python train.py --dataset="procedural textures in two colours, tilted and lit" --train_examples=48750 --image_size=24 --translate=0.12 --norm="batchnorm" --depths=[6, 6] --widths=[96, 192] --loss="cross_entropy" --eps=1e-08 --batch_size=128
Rows from block 4 of a small image classifier, named by matrix and row number. Each number is 128 + 32 x the weight over its row's rms, rounded and kept within 0 to 255. All counts start at 0. Numbers have three digits each. After the name is the row's rms in percent of the matrix's.
After each channel's rows are labels from the 100 images, of 14976, where the channel reaches its highest value: "patch colour" is the nearest of a few named colours to the mean colour under the peak. Only what is clearly more common there than usual is listed. The data: procedural textures in two colours, tilted and lit. In brackets: how many of the 100, against the usual share in percent.
# c30: last pointwise conv (model.blocks.4.c3.0.weight, 96x96x1x1), inputs 0-95

c30.75 097:129127147127190148172090124155106160120075159132168115094135127119143175122121151175194180135111172135120115067100085108163097173103134115074124141115090113109133119211099168165154177109144105127203091143134227150123148090105117101136128105165119113137188175138130135099122111086089142150
patch colour: pink (27 vs 9.8)

c30.31 106:234102100086146112106124124140144099135121169122112125153101099089154106135114122114083100124108189202163155089177123112170099092141179116130125070115123138108098159112110096120128128132103111168142097228088174130088113177093103149137155159112143095152079124142152082106059086133097124115
patch colour: pink (27 vs 9.8)

c30.45 095:055171146170102140153090128148119100124095132074159116120116098172070091108113111133133129089199175114075137110141180119150134096153113134078160113100120117121152108117137109115131108170104111111148112129104155170100103104139130128172116157063074210128070085181150138187137103128124211095
patch colour: green (27 vs 9.8)

c30.35 105:132166141213106187123119062086042140104136072111145092143113127092116111173059114106148108094151146075199132080168200104114112176113098124128111121107152104155147081134087086117102100134103151135089133151121104148076123150114101096102120170131130151088145174112100124108149087101107131104
patch colour: green (38 vs 9.8)

c30.80 107:150133158127068089173100125105114103202129118128139165122136120255115147105138127107178132127216134145130124057140071119041146117128144130131184164093099108095149096110083117115136092152119128143119097140156126124119103115130116124143085163099141168113160094131139087115152080152147153132
patch colour: orange (28 vs 7.3)

c30.71 098:128119089149144134151122157125184166128232134088105183120066115115215095089101110184132136119100117139097143159121070121125129178094095109114160119114118090140143141108106163130141059170168131140121097119164111109128100180096106127161121150111113095128073146063101079134144179095099088154
patch colour: green (27 vs 9.8)

c30.63 108:092137142153214079063139240113064078094162156086145119085128104129136100151117117140114113108148161120108158135133121116192130161074136139071132145142109125171118097120142147155114174134120098165124141162119050145143115150099078144166105101089119103139084108146122069160086133135165107127
patch colour: purple (28 vs 7.5)

c30.88 110:085115119137142167140175103141151123125110095109091140202177104123165178128116185116116143144106125202131104093098091130131136118112093136097132106130232185108114166116119087151143123108129131169156121203153194092163095182134097107140125133082125106156083132059101118108126194099104117120
patch colour: green (34 vs 9.8)

c30.51 097:123235131147184149133137117113124094179157105175163155197149174160120181115111157119227131142095158127171156138141146081073170135115054136101131124129078124108101175112085145112137103123138106083065094098130100136122154193100170113113142121101167128120134135106105125109107132151113123119
patch colour: brown (51 vs 19.1)

c30.52 097:175153121134173179144105116108180054151091149139155066171170194102093111132144209109100155152118123109130101148154104136108079150173113110096096105123151095103150085104116122138217097128163175138118166146157102146097142148136103116119126093129084156132141201168147186110125116098110104178
patch colour: grey (46 vs 20.6); green (35 vs 9.8)

c30.5 102:149091146207120085219060211097104211070138206110146117121239138120149080109140102115159107128120130107122109122117112177115128113114169142130138144115111161139117130124112120147106112119113079139137119149115137114117196141134102120122132115127112183130126095108105116140157127127090130190
patch colour: red (25 vs 5.4)

c30.95 097:216139110084182111097143096092134141150111115113103170129121103172107178085103083080166127159146102078127157151091097082172099114178103118123130155074086166105138197139091062112118148093089098088093173144148105105119100197091149131146126134115141126091098168128083134145094163154127156116
patch colour: purple (26 vs 7.5)

c30.1 100:121138176192132178164165139159133089100130099190150155129114165098076113111190080089124086117120130074117114056111133097153155105187130111143146106118143148152088116101108102098111082075122106125086071114119106108134139164132092191116160168190181145121181165129138150093101180153126110160
patch colour: green (67 vs 9.8)

c30.29 082:122168129122102112091128112142094063135081127134103142078116102097151147238106074153107191127159079115123116170180164136103192195132072133159131150143137088126101067171107119171142136113175109185146179099179069119090147087139135133118126141141125125121151110112116105094148133120157137102
patch colour: black (25 vs 4.4)

c30.28 100:071101120142125080148104164146114221125131057134152253117082078190134170104135105095114129110154113173153130105088101101114137120109164114194106140128145174130114150078134086138149132095132129085096118106122111138093087135134118129188120095179123173171140120109101131131148138124174125120
patch colour: brown (45 vs 19.1)

c30.79 096:186108114091151109038200159140170164171074039136131107161140104130074229185119109136107108122168136112132090133119121119151148128139119133138115123129125126143074105116113158145110144171152105111138130130124119107098121157077147098126148095086174152086108154096111110116149187065079148135
patch colour: red (53 vs 5.4)

c30.74 084:098157131156089143143121097129187159074092190117094153096174178116106082146182166102112133185058132128147163113190105129104121109113146130201100148109132187107117157116125133124168093118106160123101098142126115128184081043170159154123147142131110106150136066161158123194119123117162126107
patch colour: orange (32 vs 7.3)

c30.48 100:166151144131142117124076118119147119096130109136115091067077116143075128116118178145142091118077126072137120137125131112165102135096105110199160078126136137119096110117176093117099161108188120178155095116079069175123093099144077136133177138142078085146045082130086091173143125107091189111
patch colour: black (40 vs 4.4)

c30.23 108:063104162124154102164052142140166129129126098190156122102120111120129138134132202170144162118137106181189107116118133116090114142074148181135137119158159160116132084144099110067068155140061119187089161058086137140129144182069149122144112162119159109089122124115131147146129147155097130188
patch colour: grey (49 vs 20.6)

c30.49 113:156119113109151170144111123149146130127102110190170086118150165083150083129112182148182152079130117093212074129140107131082101169080153130189121070134094137182112149140137100129081101110091062154118123100094129089126063140123180115161161122118068093113183123096148112125168104127124104095
patch colour: green (67 vs 9.8)

c30.32 105:102126154095162179085138194094104121121141088134160094107128101127102171086136180133170085174095151060116091128148076126130139137106183139153105116109097131142121094155188124144165091214127101098096080096156095171165116143190105096132187133084123139088166084089132130124137142121162143082
patch colour: orange (25 vs 7.3)

c30.18 087:152138185080144098096128154074105143147089085153168052133067140230170114086113100093079123102105153115121095145133074172093098113122116131108110128144128088144130176153119118128087164099133147169120117128111127149104115138111145137149088080162157105159063079093128076168111087077103101117
patch colour: red (29 vs 5.4)

c30.73 117:134112218106144118078128117104108120140211186229101150100105174154108122107105129099151096146124108124082166184091141113088118127114140117102101115128109116232161113134125119124180130075125124115130099110146149116128108156108130143159138137217147092092124126160105119120074173151157121148
patch colour: green (37 vs 9.8); blue (26 vs 6.7)

c30.37 096:097123156139158158147084147177180124130110133112184130179180130135165127152149152150101157103156116077226121159146175162134188106095126119111117087191182130138171133099106092102070121065133172100102127082134154088127140152123140137175110187084109121174109124099124148117127060099127103129
patch colour: green (45 vs 9.8)

c30.90 089:145134131103136116102183090120134118072136161138098114121162113143150106106130156078101144155129099096138100095110131168104133165086105156157109105128097086085086123163103170108117144183219123113107123100153134057119159108127102187163061079104036131086076087137119089076097124122165103130
patch colour: pink (34 vs 9.8)

c30.25 105:040119128131164121128120192117127091127126098147131071121115083162112136125076095164119143179159098099065140083096155111078099102135147116169064138155137126124134095133158148064108117107079144113161151007125133165137142124118084113137138116105101182102105070165133135129172136133169126113
patch colour: orange (39 vs 7.3)

c30.93 103:132103116100071082157120133165159255192135118155164109134200145207089162100125111147112166090129166104073139113120171138154132135092120134101119177111153116092125159169161155111119168119097109061117113168102110111108141113115089113101113092147112123077135135119095155148117164132148175122
patch colour: red (50 vs 5.4)

c30.3 078:113139157122087117178100165168158149170134098109117149104117149050139077180109156110082145150099109129144120113145124099131123104144159130140144143129197149140111036116176099114194153098111144136121162133128106154127180155158124178138103159122179115129139126107163099244106078127061128111
patch colour: green (26 vs 9.8)

c30.61 087:139143166096083146090087144152149121111123170147155161115082169129102113101130110075172151103139136111162096108147178129122176131126170116055117146144111152100186134130096157149109148140099126107166122122104136120113140102107174077111091144031098070079116117123096238098100103189125110151
patch colour: green (32 vs 9.8)

c30.89 098:238097120085087079133070100129141131163141137116166188119172087255102137120088149137091116153152102109112119111109154123125091130130100109190146107147198099149161151135135131106155110107135175129126147154128119103117162127114096098114110104100153178142155090131119157130190118113114143169
patch colour: red (26 vs 5.4)